Rows from block 2 of the fusion encoder of a small model that answers yes/no questions on an image's attributes, named by matrix and row number. Rows with one number belong to one neuron. Each number is 128 + 24 x the weight over its row's rms, rounded and kept within 0 to 255. All counts start at 0. Numbers have three digits each.
After each neuron's rows are labels from the 100 texts, of 14976, where the neuron reaches its highest value: "fires on" is the input token at the peak. Only what is clearly more common there than usual is listed. The data: pen-drawn characters of a made-up script with 800 signs. In brackets: how many of the 100.
# fc1: MLP up (fusion_encoder.blocks.2.mlp.fc1.weight, 1024x256), inputs 128-255
# fc2: MLP down (fusion_encoder.blocks.2.mlp.fc2.weight, 256x1024, transposed), outputs 128-255

fc1.238:130136128093067113124116117124099157131122160083092123154132134222152124106194104142106118125141123125130156066152152135157129128115120134145118117114090133114132106118136113128166100120126110146130124156136118141088154121103125146157173105143159132159108119116141161122150163102122114127134131130106130141196121091130132116134103075117145154142136084114090119098133203121146160111139
fc2.238:117135098111142123080131126135139092116104125153145135093092144121098073104113126136128157109073106126177091144112141085131110165132146178122137151134138080178156070150125167158124167117141164098106078144120169152124127108104095119143111118150110148131125122131119103090141100136115105114141103112195141138080113130141147119137118114141105129158136167130130122111129127110126122131098
fires on: "dark on light" (65)

fc1.281:125152149129132166185171127132139114118129134109115121075094143131124101121095152129149114143161125141084096139119116131118109145149138099129157123111130142177142108096151179158100156137143111134144116125132101104143121162130116162086130098142156113162128093132138092150123118140156176109125132098142125118134126084113113158111176126129164108157148095150145122091127083126099095166146
fc2.281:118101125108155161149075187115167111128125126099173145141137076153093147163139139093130091140143168127118142126158101151091102138119091128095132128141137148107131120125123139101094109101117127123127101113132086131162123114138200155130104110093126141131149150119151101151108126168116111141134148118159152110141109149146175107127122120132168125152144168108103148129123126178156132159090
fires on: "thick pen" (100)

fc1.500:130161112107105099118163123156185120097093119135184110135148115165166124113141082120098119144124104122095137117150136083114125163115133097154068108111128121168124124111116120159140100123116124099171185147117155109107126141152129124120118132172130122134137130146122165093124135129110113100116155116088107096135114115132142094130155128152123124108136127142124100137047109132128133119137
fc2.500:073116110134107108135120141155127151117110105127130069135120096104130121153172134084128140101138145116155110115124129167143118125092133127135107147124098165125081157135145134108115118140122172164116122104113164140137127110124130133199161209051081176129160143122137124138102094109097141124167127096154113155102141152106128184126147125118108119115120158133123081086099114137130124138144
fires on: "two strokes" (26)

fc1.159:134135107108093140123137128177121160145160140115117093153151127117140121121194159103094145129131142126090111188109144153125137127113083096160122121110163120148139082124105139162073144118105187119110190113152117110132136145152083121117134112138107118085183143102164148110108117127148128146097087147145112117124175128129166133133136099127139120177147127108143152102123094129140087134106
fc2.159:137114158150091171138143094136089091106111140135163156117165135166122136149129108174158104152123096147103119130122150088178069096107157115126165140121157111119105154161116108154140150108133113102149125150104125099113122132095149119141117178119134135156091162143140159122166102140150127092193119087158152172140079111135127156091138129094150135126131111171124115099150103107118098062140
fires on: "thick pen" (40); "one stroke" (13)

fc1.112:168099143100053159189143118153170136112145075135154138170133118096155149103091075104135142141174137121126142099130141156145148104156124153138123115127132127113159153134106084125143144132113175133115108133147149121162147091126123147124143122072107177157114142136146100153116140138133088147141136129092151124178136102078136161142114140087131136128091174095145094125118144169145152150135
fc2.112:139139102182101100133135146145079129122132124158125111170095129166106128102153136132103153101103157152081116180056124110117148136121174126192118084104127116159110157119109119112100094100165093120107129098101118121129122131111120136158154143141109100142124171132159111103141120133118196143168135116118150124146099128166136078177128105125099079123091097124111091117148125112108108148107
fires on: "two strokes" (58)

fc1.321:153113156129133110118128156153147140119125147144105138128136123127133098116103119112125150136085131134111116120142090137139142161110109124143150109117136090083084113117151124087088113136155187114123140109089159073136115161120106099087075108104170131149140075174118070156093154106103122090110132164131137126130128107136132115130149120138091130142136108116151128131115134179162147171135
fc2.321:111103137174153156136150102136110149130119194117141088112112104147106150140119162141157108095122134108080165190114117111098129087178121161114140168099120136122106117112126085092154129131089140133106107179130130127163139126109105158139149112152114125131115204144113129116127116093138134180144155156137131097078118164170113109124101086125146140122141119139144167136170147137165096149117
fires on: "thin pen" (97)

fc1.230:125131131129117174173074142085086139107094109132106104139131144153049086109161136140149103089120127139099164119115086105145154121126115156133110102110117119146148151148099159176147117120098103123124152116061132115122101137118122139150133142116156140176151175151125087114111138130158112174164105113102142128126104127126181134152103145117142126138113110126133130106113148109123057075119
fc2.230:099090128108088095123150132165118149141123157127103096159121134134122111086116146095081110114116149125143179100108108151104113148171151160149069150117129113091137159187142122173086140131110129105073132137104105114190144107123111088147124132090125105164148086136168093109121120177079132144167142115141172173147102081182138135072139142119128116155123119172149108124090116128135116168071
fires on: "a curved stroke" (60); "three strokes" (35)

fc1.127:134133125106100137167102149133101102192115136123132116159038139133150121124136116107130144104149107132075137121129124158109157146105118168138121117126090107130130124103115152139112119131115122111096120148133143128083127162141143152125122095136132128131099128114128145143156147130135111132140156125131135112103164099128095139178081095108161103135071116149127108152109107147101130170125
fc2.127:152105142112104109138160118166138123100145176100127117129096119089051126134140107171166149141147123101193136125116145114165075108132157100124140121116116182119149114126128139114134109099158099134126122151104111133161139122127111115114146140115149122128143134119110162129119145138146113127146089130113125107094099165127122100124133188139124106130122089092116116127123156122100122136176
fires on: "dark on light" (43)

fc1.460:130101100092116129125152112149143172129161121129119144123149092167155119098124123149090166110098152145135146172150130104116113115104117111061158110124156134190098135101145128129169134152143133126166129094130111105109132174166147148101178129128105104138156125162121134069123131112144135116161115072134138134121154107095108143114148165114133161127147138124143133103139116121168116097125
fc2.460:143172132122128138159152124120063139126089121149134160110106161123174100112162105152110102165131099144198141091115139080129081139103109106131092167176116116147099129147110108094123105118135123134151151138159126144127137102097102124143086163123151127137125122130119130106146127175110128142137083109167130143161129113121114165115114129125144101135109112127114114107136146154101147128131
fires on: "two strokes" (97)

fc1.182:151170100113151173122111153134126095068119139128182136131109107148164121167122090125115174155152121129137102118134142142115075094155155104123130105122128135139128075155106151144085110181089091119113154115143162122109136124148155151121107122124175172128125110135134112104149151140109117161130109117126096093111095147181124140093159104120161107101161117137159160133129151149140149140097
fc2.182:124123167143108125142134115132113145163127085115139147054141149120125154117159133125124117158091116161151111107139130153139095084107103130155119136156099174150209186095109144123133142130138146147169124139150129108099136125149119159135152110154110095159152087127102107127155097088165156071127123123117138161106133116090166152156147173098150139102113135162123143105121120118099131134154
fires on: "a curved stroke" (69); "thin pen" (29)

fc1.72:129110104080102143106115122114088193131095115127121121125141124181103158112160125136113181169120138111128128114098170157118125127121146096130124122110172119132119136133150117104146145109127101097135146123158151121127128134096104153121171112160152158209086111098111119184142145172135179096145113123173070141153139154090121127142096165152072075092117153133157125121122143101101108119134
fc2.72:126091145096146074118141092134146105169211142136089117096119127078142148153095149114139107157097117123124162083154164140147119119165097130103087177092106135085120078125129146158074111107083128097112110138130126123150151137118153126117100101117093137100128106121090129116137112099134151127126115140126160132142113140178111129139145130158120152158150125146127117112121103138098127120119
fires on: "two strokes" (26)

fc1.367:118141111156130078090183103146149127128142130090151157119111144134131141098091142173178121089159110094110128167161093140119087111090172085133166126096168088116123119126111145143134112115142114167113092121154149134110166095138109112118123132163111105134123123134135131160117129124114132113161175104114125137093133129128121131123177129119147171153117094139135119135144116113138061106139
fc2.367:132125105104086146152132158092116083129131102147147141120147126177111195154121126113075103131099113115116116097105107103122152118136104160119144142127156137100114099129094137130192181121105166106094144129097157135134135158134145130101111127135143158113125103091121128164129111122098110156165130104093158128141076126132101144115159161159106102125145116094113108084096124171139110106155
fires on: "three strokes" (43); "thin pen" (32); "one stroke" (18)

fc1.730:111173182114103070113140152146151137161139183122104117132128116138145175111099166128156163122110162095104132114156108155129142158129118114130158161146148154091159154137126105132126147137147166126130136132128108140095103127107125118139123116158132166138122114111149176182119117101126168124119123076106136172136083107115128160133175152168120171145112123090082165130140124152160136129142
fc2.730:097091123119114166160111128181134107126138159130102132107138089120112130107143150123111124148119141123093142128145149111127123150105107149114145114120123123139117099107137108152111079169083146126102139125163125103152160127124101099101100141108182136080131136113133162140107146149171136142086138192119103094139092124074124165107127080123133131125119154115144087148136104095152158123105
fires on: "one stroke" (53)

fc1.416:130147107119143127102107146124107118117094041117162136168096050114136123141135152085101094121081094133148113098129177104139142115152108123140087140119139109115160120119127182189146155108116115139133133087149147149152131129101130112122132105117149092127120132123145136103165104141137128118138131124131161147096114127138134180114104192142152111105097116097111132082125117134087139149124
fc2.416:124128107114133112154104139130173123136113174128121103152080073103104111144111151150121137157122123125156129116140123151127125129112142148113090115123123130101131125173126132118093159126172082103125170128066068094156118109169180122146161141124142141133167090124111112161153123103112156138132110120100129169103150146106120104126133158130114110119152127128130136124136103124063134111122
fires on: "three strokes" (80)

fc1.325:085108107089147098159133118116104143137123108096117104119112141156105148122130132108105139178115133130133146105146124138112150101151135133145138110100164120137130157128154110158138079088128145178099128151113126148073143151115141132150143134108149122173134154169151119125146170171104139132148136144146120131085113115146137149076080140137144109136111077072137108157112163118124097102087
fc2.325:129139112199121144107134161103158148116138128155117142128135128107094116146149149159118119107142119136156155139156148132159133132133170119132086108156088143137139159103127096139162141148111151114091123101086127145151147131133158132143129055109140136113159127146129155118130138136112122098143135191093121142131175124118120118122125144083106152091154157167115101128129113126104143120164
fires on: "one stroke" (35); "two strokes" (26)

fc1.250:157122114176107123139128153097173147133107144140129144117107202119129119131096116165159133100107112130144139146129127109174099104113151151109099122100112165137141162180122108138081137093149126139125103087147130138110141161142129084134146106113115107079135153083144153154140121167157104136138112125114120166134131101072132132158160139118124120138135135131108113143166114092101086152102
fc2.250:103109164089089131135099148080136148123140145110147139138153147147122116152126115117113133091131131137111128127107158164136114147092148135138105115145141113119113120161137173112124141132157120135175129131187142109141113078102116125144118143112087131142122120137085106111089112119110129158154138132095145111087140123153151111102112102148151140137107111149083122152115090141124125101146
fires on: "dark on light" (94)

fc1.653:140181149135093138102149143105119098142146141130110112092145090128111126093177129110140118116143082130148085131140111158135154129142085079130126116160161124097136098108144097136075134123141110131086103124137134147168130129120139152126128151156132088136128144147094107138074152170100138146130149133122118140194097129157107184097171139148147129154147127062137170137130096101097119137145
fc2.653:146094126136093122140145100147134094112097137101162060137125117121139138171087086091167101154126139125085152136127135126123144149139112113134109171122161089120115107207140152155109126122134137110165134081135132113127119104125090131133159128131121146091111133108146109159102096152158125115141086122122162129077143117075157120154142159125142135168129164129138157122139144121158164078091
fires on: "thick pen" (76)

fc1.203:140157131122141087128132134153194119146174138111124088132123095135137141140128126130136164111132107117137150100129144125097121176104120159136167130122150084088124183182137134131135120101125119103159142109144142139139084162192131161140174134116135167150124094135125104131148141146144167106107110122115117120150113119120157122122109103159097149084130114128105136148089150096169128122143
fc2.203:151091093204119104097128098116132111122109122134076116121111146133141153123131135124125150127125154083148139134119141094112131109101134112123115112128115107175162119167098112099153130118125127109147142151153102108131126104156159129087116134157197141100121112090156128143149110124128121111168114137106141118150057139149139124149088119112105108099124143162144117097138162195140117168151
fires on: "three strokes" (31)

fc1.707:077126111091144112111104101127115102151112122162138097114164134112075179115121161069150132133094168129078145156153128088110151087146134121088102127135133123112162142174140106120110135126168112111152152148114125103149127079113145126115147160134136138137104182094133087123108121134140106143103081110107146155103144134126108107112153077139106117119135187165081113120130113139115141103101
fc2.707:141112162144128188159097133127126090144094153120055121145151128130126136064160122170117118160142144127139130094134108096106116139123106153128142114101131121089172126126165109106130139131165136121160101129116118142146102084183120150107170092150140100129132146149137136136137174146174114083114110152146139147145107076125124139097098082131104116142130113124170078147106108111121129144152
fires on: "dark on light" (41); "only straight strokes" (25)

fc1.24:098106103111134137111137114151094154074154116140114173159136159129075135167152106127129152143141120157153115137145095128150089124184090133145133120126158173164136163114103122123147112120067139143132092129086136147127179115126185144122141153150145144152141137088155122143155096123112136117119089122113100137122097106085170117145143108123182116169129106099146132133174123145088075159156
fc2.24:137126085131100120181137117137149116184146122132144108142110134134100154118146091143134134077132144140138114139144080124128153088116153113109132153152155133155151111129110127142108140071160109139157123139136127144101118125118103123153139156162066081144094130148102116112098152105117164123140125132130132196134154118160124164158166101122128096116157140089125160091114120144079140093139
fires on: "thick pen" (93)

fc1.402:152113173144211139148141110115138155117152144109126126114127154134090106133161144118120088092118150133111121104172126136105135103119092139123140104116133091161113123128085103127097116091136102128130102129109087136127149144140109104139126120095126110129153123150094123109136118152142110117128133120111123160136190157130118148151086148133118132129130153124099175094148123080094145087105
fc2.402:109111089131113138102099074121133111127117129114131135131117102129152171123187111146109123144131130127157165113126153118157161141114147109156095122142139129114127120097137113149136186151145115138135114120138155139144074099099128117124109152146104120110085145125143157153117108137147122136119144126094160067117140121124106148099152093188128150130145152142154105140123114109135154124110
fires on: "dark on light" (71)

fc1.209:113135158096113091079144111117112097128140179129123114117135131141096133109142141141127146113065165135106148132107104107125143107128127112151130145117118137118152132128083159132112136190136140156105135161078160128149110107123154100160158132150124148137150146118121083128126173101124140108173140144141116112134091161113125100097144101156131187125149152132121121134087129123155095102113
fc2.209:206142098156132131184139120137142093126134134133106116123110171123094127131176132118163139109096105120090152125125123130107170112106148159126090092172098116060163130158123181120166145132125185144133134158152164121131081140123124100149095087162145111109145165112153114153112109154134098098090150110166142150103170158138141143122145163129138183071094173104119138082119110114126138186115
fires on: "thick pen" (61)